{"inner_norm": true, "positions": "relative_bias", "batch_size": 128, "epochs": 45.0}
Rows from block 2 of a small sound classifier, named by matrix and row number. Rows with one number belong to one neuron. Each number is 50 + 12 x the weight over its row's rms, rounded and kept within 0 to 99. All counts start at 0.
After each neuron's rows are labels from the 100 clips, of 14976, where the neuron reaches its highest value: "top examples" is what is common among them. Only what is clearly more common there than usual is listed. The data: chords played on synthesised instruments.
# fc1: second MLP up (model.blocks.2.mlp.fc1.weight, 576x192), inputs 0-191
# fc2: second MLP down (model.blocks.2.mlp.fc2.weight, 192x576, transposed), outputs 0-191

fc1.550:30 38 49 73 59 54 43 63 55 36 41 47 65 59 59 57 44 46 58 62 68 52 40 68 52 45 64 41 58 54 43 42 50 49 32 48 43 49 38 61 49 52 49 60 37 43 30 58 58 60 51 48 53 67 38 59 28 37 37 77 50 37 47 43 62 49 37 70 49 43 34 73 55 44 67 44 51 42 47 42 55 65 68 27 46 58 58 43 51 34 38 55 46 35 51 67 52 61 56 64 53 36 53 62 65 53 45 54 40 29 55 74 64 58 65 55 41 55 51 55 19 52 43 68 47 56 45 50 65 56 71 42 82 60 48 57 65 42 38 60 14 50 51 27 49 45 39 42 58 75 53 75 40 36 52 62 73 56 50 52 48 20 42 74 55 37 57 28 34 79 36 42 55 44 52 58 42 44 46 43 42 45 33 50 49 48 53 53 50 36 39 39
fc2.550:52 62 47 50 47 30 34 23 54 55 48 61 59 35 42 43 39 38 75 52 45 34 58 69 38 48 76 39 34 36 51 54 62 68 32 53 49 53 55 74 75 33 64 62 40 41 34 80 41 46 56 55 39 41 55 54 27 47 68 62 61 77 47 51 57 44 43 53 52 58 67 62 44 50 48 56 53 49 40 38 55 37 52 68 46 62 52 65 46 31 55 43 54 62 57 31 45 60 41 28 40 63 38 65 55 34 29 62 31 46 48 60 29 47 63 60 43 64 50 37 67 57 70 39 67 41 41 37 57 55 46 42 46 42 42 56 26 58 37 52 52 46 58 65 64 45 37 35 68 66 47 40 44 54 44 35 68 54 17 47 46 61 49 69 54 45 35 56 48 60 38 34 57 60 55 57 78 57 61 51 49 47 35 60 51 40 40 46 47 64 37 51
top examples: the note C; inversion: first inversion; root: C

fc1.270:39 68 43 40 36 74 52 58 41 40 57 86 49 43 72 42 52 45 23 41 38 46 43 45 68 46 29 44 34 22 40 47 49 45 61 52 28 52 39 52 51 43 46 31 45 57 60 61 34 42 53 52 37 42 60 56 50 28 48 49 48 44 47 57 40 47 42 51 47 36 46 43 57 36 42 55 42 77 64 50 44 62 36 43 19 44 47 57 46 28 53 56 50 59 51 54 37 49 45 62 51 51 70 50 63 58 39 61 64 36 56 72 63 51 52 45 64 57 48 57 58 50 63 57 37 52 68 63 51 28 54 48 38 20 56 49 60 62 55 37 29 37 45 30 66 33 60 39 28 63 56 41 79 40 57 59 53 72 29 54 38 60 57 42 48 50 51 50 69 42 43 31 61 33 52 53 52 51 24 45 37 48 53 52 54 78 45 48 49 80 45 56
fc2.270:32 62 53 48 66 45 40 50 42 30 65 43 28 50 53 56 62 63 61 38 54 71 38 59 54 45 28 47 40 58 47 40 50 56 47 57 59 60 43 63 55 56 52 65 61 58 54 41 43 45 74 44 48 53 53 56 58 32 40 54 35 58 48 52 50 50 60 52 68 46 47 58 61 60 39 38 37 39 68 47 48 50 59 74 56 47 36 52 53 32 37 48 53 47 47 50 80 53 40 56 74 24 29 46 62 57 67 36 40 42 63 43 61 53 61 32 62 69 49 37 38 45 41 64 31 35 43 57 29 56 41 28 62 53 25 49 33 61 19 56 33 55 64 44 29 52 58 74 37 38 50 48 39 68 47 49 42 42 51 55 50 62 66 21 55 74 57 43 43 50 51 67 38 42 44 48 50 52 44 23 44 36 56 55 37 44 22 54 38 28 30 59
top examples: inversion: second inversion; the note B; the note E; root: E

fc1.478:37 39 34 37 40 56 27 76 48 64 42 65 58 27 23 37 56 67 53 44 41 53 51 32 58 60 59 47 63 36 39 65 67 40 45 45 43 53 55 58 24 52 36 20 57 37 29 43 42 43 47 35 59 59 56 37 58 35 52 60 43 48 56 48 58 56 65 66 31 38 40 44 36 66 48 51 43 28 40 30 44 62 46 45 38 46 20 65 62 51 47 57 62 56 62 77 48 33 71 73 51 55 20 50 52 63 39 60 49 49 40 60 37 45 43 59 42 61 50 32 52 53 56 67 30 79 41 58 54 49 56 39 41 59 29 55 40 43 37 50 56 56 72 45 33 59 51 57 39 51 28 41 43 47 47 43 53 40 64 47 48 53 47 60 55 39 50 66 53 30 53 57 37 44 54 45 64 51 71 50 59 37 45 71 60 47 64 51 41 45 49 30
fc2.478:49 63 25 71 38 52 41 40 48 72 56 33 43 63 71 49 56 57 46 41 54 61 63 64 55 29 41 58 59 47 49 60 41 63 52 65 28 58 57 67 39 49 49 29 48 39 41 55 68 42 61 58 78 45 51 39 50 50 60 53 50 58 47 50 66 59 31 63 49 65 39 51 56 27 45 65 46 63 37 46 58 59 50 55 38 48 56 72 69 70 39 26 50 33 71 52 51 50 59 56 63 49 52 35 47 56 63 53 56 54 59 48 69 86 63 54 51 40 59 55 68 56 41 55 50 68 51 55 77 77 27 61 27 42 51 64 57 53 54 27 61 68 52 64 52 45 53 45 53 56 68 63 53 54 55 36 57 58 58 67 63 51 44 49 56 59 38 52 41 46 40 36 67 19 71 71 55 54 46 40 53 40 37 21 48 49 43 46 64 61 53 54
top examples: inversion: first inversion; root: E

fc1.53:40 35 55 57 51 40 67 65 48 51 69 63 49 45 53 13 39 45 81 50 52 53 51 49 57 40 29 39 61 54 56 52 76 52 44 42 46 57 53 37 54 42 63 49 27 63 46 48 28 45 55 39 53 76 64 58 50 50 57 50 32 57 51 39 31 64 37 55 50 58 53 46 67 41 40 32 70 55 66 09 31 51 48 41 41 48 69 44 69 64 38 49 76 29 61 43 61 55 55 53 51 60 45 45 56 75 48 45 77 54 45 48 27 46 43 63 47 51 51 53 46 55 52 58 46 39 47 35 66 37 71 63 55 63 68 33 69 52 50 30 36 51 48 33 41 19 41 50 41 48 57 50 66 53 54 37 34 43 50 29 38 44 37 45 51 47 31 60 40 46 55 43 40 49 33 55 41 58 36 59 67 44 65 39 55 37 63 43 43 43 56 44
fc2.53:46 47 45 78 63 32 53 67 30 53 45 77 56 69 42 56 40 60 42 33 54 42 58 57 32 53 47 43 59 53 44 43 68 66 51 62 57 40 39 42 55 48 79 56 49 55 54 41 48 49 61 66 62 51 66 67 40 61 37 65 41 67 52 46 51 46 53 73 66 50 57 73 43 28 58 61 53 53 50 37 49 38 60 53 42 46 36 33 45 61 68 44 47 58 60 58 58 57 65 68 38 61 58 76 45 61 48 37 42 42 51 47 36 21 38 58 50 32 56 53 52 51 48 24 44 32 36 58 42 70 45 32 45 59 33 65 33 47 48 72 34 35 52 63 63 37 64 51 78 35 50 57 53 59 55 55 45 51 52 57 49 57 53 64 73 61 68 80 36 48 44 52 59 73 46 51 45 51 37 68 66 51 33 46 43 66 48 60 47 20 51 45
top examples: inversion: second inversion; the note F; the note A#; root: A#

fc1.165:44 42 52 52 55 43 32 64 60 38 51 60 65 49 53 46 44 55 51 39 38 43 56 73 71 48 57 39 47 44 57 62 71 55 21 64 74 62 37 64 66 59 38 51 61 22 77 51 69 61 39 60 52 49 44 34 51 32 44 27 45 48 55 33 49 70 47 58 53 54 60 44 59 51 54 52 47 44 39 35 64 46 70 66 42 46 56 38 59 29 21 55 54 37 46 23 40 70 57 49 59 62 53 55 47 52 54 52 31 37 26 56 32 36 59 36 52 57 60 43 52 36 46 47 40 73 61 56 43 55 51 51 39 41 63 81 55 35 46 47 41 54 35 55 43 50 45 79 55 43 62 49 61 53 41 52 35 53 25 29 50 57 39 41 35 63 59 65 56 45 67 49 42 58 79 59 46 58 37 49 51 67 67 56 48 52 70 56 57 42 41 29
fc2.165:41 47 70 49 47 36 58 49 51 31 64 51 25 58 56 46 33 47 34 65 45 51 44 42 34 36 47 49 25 41 60 58 39 47 53 36 37 35 68 63 43 39 61 57 32 50 58 43 26 42 54 52 38 57 56 53 50 58 46 54 48 37 37 75 37 52 35 41 74 43 49 55 56 63 49 56 23 62 71 66 61 47 30 68 45 71 57 50 44 45 41 51 75 35 70 41 36 62 35 55 38 48 57 49 49 46 44 33 44 35 44 75 70 49 57 69 36 64 42 61 68 52 47 52 40 33 41 42 53 38 52 51 45 64 53 50 48 59 44 46 51 48 65 84 56 53 60 71 58 65 43 67 48 42 53 58 44 59 56 54 85 49 37 47 49 56 55 49 45 49 31 38 50 43 35 51 40 54 68 39 32 49 56 46 70 91 48 34 47 67 48 53
top examples: the note C; inversion: first inversion; the note G; root: C

fc1.6:45 65 51 44 65 57 48 18 20 60 74 53 67 52 68 62 54 58 37 33 44 57 68 54 74 71 41 56 39 55 63 47 47 70 64 31 56 47 66 41 40 38 53 61 48 57 46 43 78 31 45 41 43 60 30 71 63 40 56 32 34 52 50 43 30 70 43 47 39 40 42 49 52 54 74 61 59 54 54 51 47 29 61 53 34 43 51 50 51 43 64 50 79 26 51 67 43 49 38 46 52 60 55 52 59 35 44 64 36 17 46 58 47 39 67 54 55 40 43 62 57 59 55 57 58 35 52 37 42 50 43 47 43 33 46 76 36 54 50 42 46 33 34 56 51 42 26 56 36 68 52 60 60 48 37 49 56 48 52 59 50 58 73 63 38 64 54 58 27 34 43 37 49 49 60 37 61 48 35 35 69 55 52 51 33 56 57 51 49 44 59 44
fc2.6:34 50 53 60 39 45 49 57 37 41 50 28 39 44 39 45 73 41 46 43 52 52 42 49 64 56 57 58 52 56 48 34 43 65 44 74 61 58 47 62 44 55 48 51 60 74 63 58 59 60 63 37 54 55 43 54 45 29 27 48 52 49 48 56 40 47 51 45 46 61 33 51 51 32 39 56 37 58 46 53 49 45 25 62 69 55 70 51 55 44 60 60 41 58 50 49 43 61 42 55 49 26 58 53 47 37 20 60 65 48 56 53 75 54 78 43 46 48 80 58 54 62 30 43 49 33 39 37 66 41 46 41 30 50 42 63 66 32 51 48 30 46 62 67 28 55 61 38 59 38 62 19 62 46 64 24 38 45 41 52 61 61 38 41 53 52 64 45 50 31 21 61 47 52 46 72 56 72 40 29 31 52 46 69 55 32 47 37 56 29 46 30
top examples: arpeggio; the note D#; playing: arpeggio down; root: G#

fc1.341:33 31 45 60 46 65 43 48 51 35 68 50 55 55 53 49 61 41 41 65 62 21 45 59 67 59 53 54 39 48 41 59 65 46 47 39 58 54 47 53 43 63 42 47 42 55 64 29 48 56 13 43 43 69 62 33 53 46 53 39 46 36 53 61 67 59 50 47 72 63 63 32 57 58 50 24 47 40 41 64 55 46 47 43 59 61 76 42 67 47 46 51 49 45 56 42 60 42 47 47 31 63 44 47 46 52 62 62 42 52 34 52 42 47 40 62 32 82 79 46 44 31 65 58 67 68 40 71 32 66 59 70 55 30 34 52 60 44 61 46 34 49 45 59 54 60 41 61 49 41 53 24 69 53 44 51 43 24 49 58 38 61 39 54 59 44 64 61 70 63 47 48 43 49 72 48 44 57 55 52 36 46 44 36 69 51 57 22 58 78 31 43
fc2.341:42 66 33 67 55 44 51 73 56 57 52 44 48 54 16 57 36 58 50 59 57 61 60 44 41 43 57 57 52 42 71 57 47 41 35 43 72 45 65 47 57 34 49 78 44 45 61 45 34 40 58 30 50 60 40 53 53 52 64 76 46 61 47 63 48 51 49 65 47 39 49 45 62 46 61 63 58 76 39 42 39 52 84 52 68 45 46 63 35 40 70 44 49 39 44 58 35 52 60 45 23 47 71 55 45 63 71 34 62 50 56 54 83 64 44 58 63 46 32 52 59 61 40 23 55 44 42 49 39 51 58 37 55 82 65 48 58 55 37 40 48 43 43 55 41 42 43 55 61 50 24 12 37 35 58 66 52 38 42 37 59 37 44 45 47 45 50 47 30 58 46 63 57 37 70 60 53 55 57 61 69 40 49 56 48 53 42 51 37 51 53 65
top examples: the note C; sus4; root: G#

fc1.434:52 44 35 45 32 53 32 13 54 64 34 34 44 46 52 43 48 41 65 55 31 50 38 58 52 45 54 41 46 45 48 73 48 39 59 56 59 36 42 67 24 57 71 49 41 42 54 64 55 41 55 11 36 48 61 40 38 42 73 63 52 59 57 48 39 45 78 35 67 57 58 45 43 42 52 30 32 31 44 57 44 39 36 43 69 56 24 32 48 31 42 40 47 26 58 23 78 29 32 55 58 56 51 65 47 29 62 42 49 49 30 30 49 57 56 48 59 42 54 43 32 53 59 58 55 39 55 57 50 59 40 44 48 73 48 53 68 50 25 32 50 41 35 49 48 47 62 41 61 42 48 47 58 62 40 60 47 27 52 54 47 42 43 39 53 53 49 37 59 42 63 43 53 44 46 62 43 47 61 53 56 47 43 60 44 46 46 53 50 43 55 14
fc2.434:41 40 37 55 25 40 63 57 48 49 53 39 39 34 53 65 42 62 45 45 53 22 44 42 59 54 47 58 65 36 37 45 52 62 33 41 48 20 22 47 36 52 60 39 59 47 65 50 62 61 57 44 39 53 26 49 53 52 64 49 45 29 57 38 45 34 38 34 47 49 60 52 43 76 45 52 58 35 52 69 70 27 65 62 58 66 52 58 49 50 55 45 13 54 37 41 46 49 69 31 40 45 55 70 49 37 58 61 57 34 50 65 42 55 48 52 25 50 50 34 63 55 54 41 64 33 52 29 42 58 63 61 41 46 37 41 53 52 41 51 30 54 36 54 46 60 36 58 58 77 54 48 36 56 37 26 38 62 53 41 47 45 65 77 40 65 76 39 58 58 29 30 59 32 44 52 45 50 34 53 41 59 52 39 57 57 64 54 61 38 63 55
top examples: inversion: first inversion; root: C#; root: C

fc1.155:48 54 56 45 55 58 57 71 56 52 68 54 53 41 60 35 71 48 37 62 40 33 65 64 38 33 33 53 46 50 60 51 55 61 51 46 36 34 33 40 52 60 45 66 31 59 61 41 51 56 75 67 54 60 78 60 55 35 33 47 61 42 57 54 44 71 58 49 38 60 41 30 70 62 51 76 36 40 61 54 54 43 33 64 48 38 41 42 47 23 36 56 32 58 45 74 32 47 45 48 58 49 43 44 37 48 46 47 60 39 41 58 23 43 30 43 37 48 45 28 41 55 38 32 39 46 67 32 45 61 61 41 62 47 71 43 54 36 28 31 61 49 47 46 59 42 45 53 37 31 54 38 41 36 56 32 40 52 41 21 43 42 46 42 55 65 78 47 52 54 61 45 47 55 34 56 38 28 48 45 58 53 48 52 33 57 30 48 42 72 71 42
fc2.155:35 49 46 54 48 53 37 48 61 63 55 42 57 54 51 40 42 51 53 69 39 54 50 39 74 62 48 47 66 47 70 69 53 47 52 73 56 55 62 59 77 25 51 67 41 49 74 46 37 52 51 62 50 57 28 65 32 54 42 56 58 52 64 43 52 49 64 56 36 55 58 55 28 52 48 52 40 60 50 66 44 45 47 53 54 42 55 50 41 32 34 40 58 38 54 45 54 54 84 58 41 68 56 43 48 66 36 36 28 57 47 63 36 59 35 62 56 36 51 59 50 37 58 16 63 38 32 74 57 46 50 41 68 19 48 47 57 49 35 44 55 49 67 52 48 44 60 58 58 49 38 65 50 47 53 42 42 62 34 24 65 55 47 70 57 49 53 60 44 80 46 56 15 48 47 40 49 31 45 32 59 48 54 63 39 35 33 23 45 68 56 42
top examples: arpeggio; inversion: root position; playing: arpeggio up; root: F#

fc1.66:31 45 41 39 30 66 48 43 34 50 46 36 65 27 43 60 36 66 58 46 43 52 42 50 52 58 40 54 39 51 37 58 51 59 49 61 46 46 56 53 65 35 52 43 52 31 37 48 43 29 47 60 50 64 38 64 21 56 29 50 55 45 43 41 38 64 66 46 56 38 63 67 53 58 45 37 43 42 54 43 52 64 58 44 76 35 53 56 38 48 54 56 40 61 65 38 48 48 41 40 39 50 41 45 55 34 57 54 65 51 42 63 51 51 46 44 71 51 67 53 51 47 51 41 24 59 25 44 20 50 43 27 47 42 58 59 35 48 61 27 45 38 34 65 75 28 58 50 67 40 69 62 60 73 34 44 37 44 40 54 46 65 72 35 63 83 66 36 52 47 55 77 30 25 30 56 75 57 52 56 52 51 55 49 47 52 45 47 61 47 34 41
fc2.66:72 37 45 69 50 56 44 57 65 60 38 55 44 59 60 63 52 53 53 41 62 53 31 54 69 48 60 79 38 65 36 38 52 42 55 50 60 56 57 61 51 69 53 49 49 46 44 40 53 66 56 41 71 44 29 46 66 24 55 57 67 54 35 54 19 53 37 52 53 64 61 38 51 41 56 55 42 43 39 59 52 43 46 42 39 44 26 50 54 47 53 38 59 56 57 58 57 47 61 48 56 54 41 58 37 54 46 64 42 66 30 14 34 38 30 72 61 16 37 61 53 47 36 44 53 28 63 60 30 68 70 75 57 42 13 43 49 47 44 60 38 55 41 44 62 35 68 43 33 58 64 51 52 63 36 34 41 53 42 56 47 42 52 48 35 52 41 57 54 43 55 41 70 60 54 54 38 51 63 39 62 46 43 31 65 57 57 69 39 58 66 68
top examples: inversion: first inversion; the note C; the note G#; root: G#

fc1.363:55 50 54 59 35 68 50 55 52 43 38 44 64 41 46 61 58 18 68 63 59 34 40 80 38 41 47 70 43 49 37 61 54 35 51 54 34 43 46 38 58 52 39 53 38 48 64 44 38 41 53 53 41 32 60 34 46 38 47 63 38 65 57 38 30 56 56 63 71 52 28 63 53 51 49 41 65 68 71 58 56 70 52 55 52 81 43 58 29 41 61 39 39 54 56 71 40 35 49 40 43 37 59 50 25 48 29 43 48 59 52 38 39 61 52 58 66 68 60 58 30 40 67 42 48 46 26 40 40 48 46 51 65 47 62 56 56 31 57 56 42 68 49 70 49 59 62 48 61 43 32 35 59 25 47 53 52 57 40 35 64 45 57 49 65 55 55 66 80 45 49 55 50 48 55 60 52 44 41 83 50 48 46 60 67 31 75 50 45 42 70 52
fc2.363:51 79 59 50 46 61 56 60 52 55 55 41 77 65 27 21 45 51 47 53 49 52 31 60 57 52 45 66 55 36 39 31 75 46 61 35 55 62 48 50 38 48 66 65 54 61 70 59 42 65 39 51 28 25 18 54 66 43 33 49 42 39 40 40 49 43 53 55 53 61 48 34 57 57 48 58 65 34 31 69 64 61 45 55 24 43 67 69 64 39 53 56 51 24 58 37 49 34 54 57 57 54 24 52 55 50 56 57 45 44 73 56 64 60 52 53 55 59 68 45 45 36 52 45 45 54 45 68 65 49 42 51 49 49 48 47 41 66 66 58 59 37 54 65 36 70 39 54 65 51 62 49 63 52 53 45 43 43 67 54 36 53 55 40 56 33 45 67 20 53 51 77 52 46 42 32 68 45 28 41 50 36 27 56 39 42 55 59 43 59 39 64
top examples: the note C; root: C

fc1.4:73 31 50 43 37 61 40 43 59 42 55 44 16 46 52 40 42 55 29 54 43 45 60 61 56 61 46 59 69 35 56 63 51 40 67 33 63 34 60 60 97 57 41 53 46 72 71 48 53 55 45 46 44 54 51 64 47 57 36 38 39 47 57 73 47 54 41 52 53 35 57 58 55 68 46 51 48 59 57 58 65 45 53 52 47 37 49 50 31 44 49 45 67 48 61 49 53 38 44 69 35 35 40 59 64 45 53 36 50 26 59 55 63 65 46 57 48 47 44 57 54 71 43 22 57 57 61 43 22 52 40 40 55 53 47 42 48 43 56 37 70 50 55 34 47 49 32 32 18 45 72 41 50 65 26 65 39 49 59 57 36 55 57 46 48 29 70 64 42 44 64 44 48 56 36 35 49 58 53 48 54 73 59 60 62 49 56 52 60 75 75 55
fc2.4:49 54 40 59 40 40 81 60 45 39 32 67 60 37 64 49 46 52 62 50 45 38 64 36 31 54 59 53 32 69 41 42 64 60 54 56 58 58 46 40 54 42 24 47 38 35 55 63 61 52 56 55 57 31 46 46 34 42 42 36 45 40 33 65 56 46 64 34 42 44 45 73 64 48 44 45 51 64 36 52 60 53 44 50 48 43 58 52 46 42 49 61 50 54 53 52 44 47 38 61 50 60 55 35 53 55 21 67 67 44 12 44 48 56 33 36 49 28 58 49 53 25 44 58 66 56 43 61 67 45 23 30 28 84 47 46 65 56 63 57 47 64 61 53 55 50 53 33 63 38 38 50 45 45 69 54 52 77 53 50 54 57 47 71 46 61 48 51 48 75 54 56 39 57 58 57 27 52 28 81 61 29 48 32 44 44 55 62 37 46 38 52
top examples: arpeggio; the note G; root: C

fc1.65:57 48 57 52 39 73 30 62 43 43 69 42 30 34 53 55 47 63 45 27 21 66 53 67 61 62 63 53 47 55 46 38 66 45 72 39 32 39 40 52 53 67 50 60 52 18 34 40 37 50 53 36 42 43 59 47 48 38 51 43 57 40 56 57 48 42 47 19 50 50 62 55 74 57 57 57 36 56 59 50 46 49 50 55 43 38 53 45 53 45 42 48 62 67 33 72 55 46 41 49 77 46 51 40 46 44 53 50 49 53 47 85 84 37 50 37 74 63 53 32 47 46 42 47 38 54 59 59 57 44 74 44 57 53 25 48 47 37 39 43 62 24 33 23 47 54 44 44 62 34 63 56 32 48 37 70 39 31 58 50 48 39 68 36 46 26 58 44 32 29 43 49 37 53 57 51 51 48 34 56 53 45 45 53 52 47 46 52 37 52 50 68
fc2.65:49 34 69 55 64 55 62 53 59 57 51 46 67 72 49 40 52 63 21 38 59 63 65 21 40 46 32 60 52 47 24 43 29 41 57 35 45 39 30 43 55 38 36 66 38 48 52 62 59 49 43 51 38 69 40 35 39 69 45 70 44 62 48 62 42 51 43 54 34 42 67 65 59 33 65 43 65 56 72 48 51 44 49 38 55 36 44 51 49 44 51 52 48 42 32 46 39 59 53 57 38 57 50 51 55 60 66 43 94 53 60 46 44 66 49 45 32 52 51 75 54 42 48 44 66 45 62 47 44 67 60 47 54 53 35 46 67 41 56 55 56 39 68 51 71 36 46 45 47 76 36 49 34 74 62 26 56 52 57 50 56 56 45 86 50 39 60 59 31 52 32 30 61 53 51 54 54 40 43 53 47 45 49 43 34 37 48 57 33 67 33 53
top examples: inversion: first inversion; the note A#; the note C#; root: F#

fc1.537:59 48 48 44 51 62 63 50 42 37 43 60 35 69 79 50 45 44 42 57 32 33 72 42 63 67 56 60 51 54 83 68 51 51 50 26 51 33 49 54 42 34 41 50 62 44 28 34 41 62 46 59 59 41 35 62 38 47 40 35 47 50 41 61 56 51 64 49 68 37 54 76 55 43 44 75 52 69 63 45 41 64 35 67 67 48 57 67 55 41 55 49 40 64 62 57 68 58 30 77 57 76 55 59 41 48 63 52 45 39 47 52 46 38 41 83 44 41 56 62 63 53 34 42 62 58 71 62 46 37 56 51 38 62 44 44 57 38 43 58 34 58 55 63 60 55 48 43 43 48 51 31 33 37 50 86 55 45 50 64 57 48 51 53 36 44 50 62 71 61 59 56 68 36 42 45 54 66 50 44 54 47 43 76 65 41 58 32 53 50 60 31
fc2.537:60 55 48 46 57 23 46 52 58 32 54 54 75 57 55 40 53 59 53 47 39 59 32 32 42 54 38 29 33 59 45 43 61 58 43 55 27 39 50 41 45 43 59 45 52 46 61 52 27 54 57 61 61 44 47 40 39 60 61 63 41 44 59 42 42 46 40 33 91 51 35 46 35 29 62 55 60 39 40 42 71 47 61 64 48 65 58 75 54 55 62 47 61 55 70 44 43 50 48 45 49 58 38 49 73 26 55 44 26 63 78 65 36 54 39 35 45 67 68 60 43 43 54 43 55 51 66 46 44 81 37 54 22 39 56 47 51 61 51 42 72 37 68 40 48 54 58 52 38 60 59 43 56 53 64 23 45 48 57 51 50 67 39 39 27 42 55 71 40 72 46 55 47 37 37 42 63 56 32 57 55 47 45 60 51 43 55 74 37 50 48 41
top examples: arpeggio; inversion: second inversion; the note G#; root: G#

fc1.176:79 50 60 74 58 56 53 53 38 30 53 42 55 65 51 60 47 47 69 40 43 50 54 66 43 52 44 51 59 64 80 83 39 42 62 69 54 35 56 57 40 44 39 36 53 63 44 61 65 50 34 18 42 44 42 47 43 43 39 40 45 55 34 54 47 42 66 40 34 45 65 65 50 56 42 43 53 41 53 42 55 49 56 38 27 42 67 47 44 48 68 49 43 42 39 64 37 50 54 87 77 51 37 43 58 59 55 62 60 47 43 43 55 49 38 33 77 55 70 29 65 75 53 49 46 36 62 59 54 52 49 45 26 37 50 59 38 56 43 60 31 33 78 31 68 41 47 44 50 39 49 55 54 64 52 39 51 69 65 59 64 41 54 39 48 49 47 64 49 45 57 42 46 43 31 53 47 35 45 51 67 37 57 40 38 40 44 73 66 49 33 42
fc2.176:54 70 58 26 68 50 57 51 38 32 52 58 65 38 40 57 34 52 46 53 53 76 67 55 42 56 40 61 52 54 33 45 36 52 39 72 48 46 69 56 60 39 63 68 61 52 55 41 45 41 42 41 38 58 73 45 45 60 61 54 43 47 52 60 51 62 52 32 61 71 53 54 45 56 45 33 52 38 56 39 55 48 54 31 86 53 41 35 46 47 59 55 47 63 66 40 36 63 43 34 58 42 58 45 60 34 27 45 39 47 44 28 35 69 59 66 66 39 23 46 64 49 42 28 59 56 36 29 69 61 62 31 54 39 54 54 46 38 52 56 40 38 39 34 61 33 48 49 76 36 50 32 49 67 51 33 55 24 59 49 48 47 63 43 25 52 40 35 33 47 52 56 39 55 53 57 46 42 53 23 57 47 32 56 74 63 49 44 55 66 38 62
top examples: the note C; root: C; dominant 9th

fc1.316:48 32 43 60 61 68 52 49 44 48 51 56 39 46 48 45 77 55 51 69 55 33 37 49 53 58 47 57 36 41 71 41 35 65 39 50 47 48 40 68 56 56 54 36 49 32 47 55 50 51 43 38 51 45 68 49 64 59 64 43 73 42 74 33 63 63 38 44 63 44 28 60 62 63 50 62 16 66 70 34 57 58 46 61 39 47 54 35 37 52 45 57 62 80 54 60 37 44 49 52 74 48 62 63 50 51 58 29 51 58 83 45 45 49 51 47 47 50 60 52 64 38 38 56 50 46 61 49 60 55 57 48 57 66 58 30 44 51 52 72 48 35 64 44 62 17 40 43 58 23 51 74 62 41 66 65 66 36 47 44 56 34 40 60 48 65 77 48 35 30 45 69 56 52 39 71 48 58 49 35 52 46 46 31 44 56 39 66 42 49 57 56
fc2.316:49 32 52 51 32 31 48 56 32 50 20 52 50 54 60 48 58 52 49 61 15 54 46 58 60 31 36 65 59 50 44 55 61 41 67 44 74 43 50 30 47 51 46 51 36 53 32 21 37 37 33 66 45 41 57 49 61 57 48 59 43 55 44 65 52 40 45 28 48 37 63 51 32 51 52 63 78 51 33 61 46 46 59 38 49 62 50 69 43 47 59 42 61 42 63 46 52 60 41 58 65 38 45 28 36 50 45 39 51 56 55 58 64 69 44 48 51 70 57 20 37 38 51 32 58 28 58 67 47 52 50 50 51 52 58 58 47 62 25 40 40 48 33 74 60 65 52 48 69 56 49 31 52 39 33 52 55 39 54 38 41 57 46 51 30 61 72 59 69 41 69 46 51 35 17 51 70 53 56 52 20 58 54 45 63 46 48 38 50 36 51 49
top examples: arpeggio; inversion: root position; the note C#; root: F#

fc1.488:64 52 61 37 09 56 55 49 49 43 65 73 72 44 66 27 29 46 33 48 47 57 61 64 50 62 50 64 51 47 58 73 46 49 77 40 43 82 55 43 66 40 45 45 46 51 64 63 53 42 48 60 54 58 64 65 63 37 57 67 46 50 49 56 51 52 44 48 53 40 43 83 65 25 65 38 56 48 57 46 49 63 42 45 55 46 50 33 60 60 53 36 37 49 63 64 43 34 50 42 57 62 53 56 62 26 46 63 40 46 49 56 42 36 54 69 51 47 56 48 33 53 46 49 40 51 77 67 54 44 56 40 46 43 49 33 58 52 65 50 34 60 53 69 55 59 61 46 49 58 49 40 51 49 64 35 40 58 39 81 75 37 71 60 60 75 61 41 28 34 52 43 54 57 49 49 55 64 55 53 65 59 46 65 47 65 70 54 46 77 55 56
fc2.488:61 44 53 31 62 53 43 26 44 48 30 46 55 42 32 44 52 51 46 52 54 70 40 46 51 38 39 48 52 50 35 55 36 71 37 25 51 46 48 39 31 65 42 57 45 34 64 31 52 35 37 45 60 65 60 50 48 42 70 42 52 52 22 55 62 46 42 47 36 51 45 56 63 36 37 80 49 58 45 43 48 33 46 65 36 35 61 43 55 47 49 48 58 41 43 50 61 54 54 58 53 50 13 50 39 50 23 60 41 73 42 45 54 65 43 31 49 25 34 56 48 51 57 66 37 50 29 42 44 38 67 47 47 44 58 46 42 70 60 46 68 34 34 55 64 35 23 53 57 54 60 66 58 58 33 41 41 35 61 62 54 57 65 50 56 41 21 57 51 58 47 32 84 60 55 40 75 61 58 52 44 54 58 51 39 61 57 69 59 43 60 30
top examples: arpeggio; inversion: root position; root: C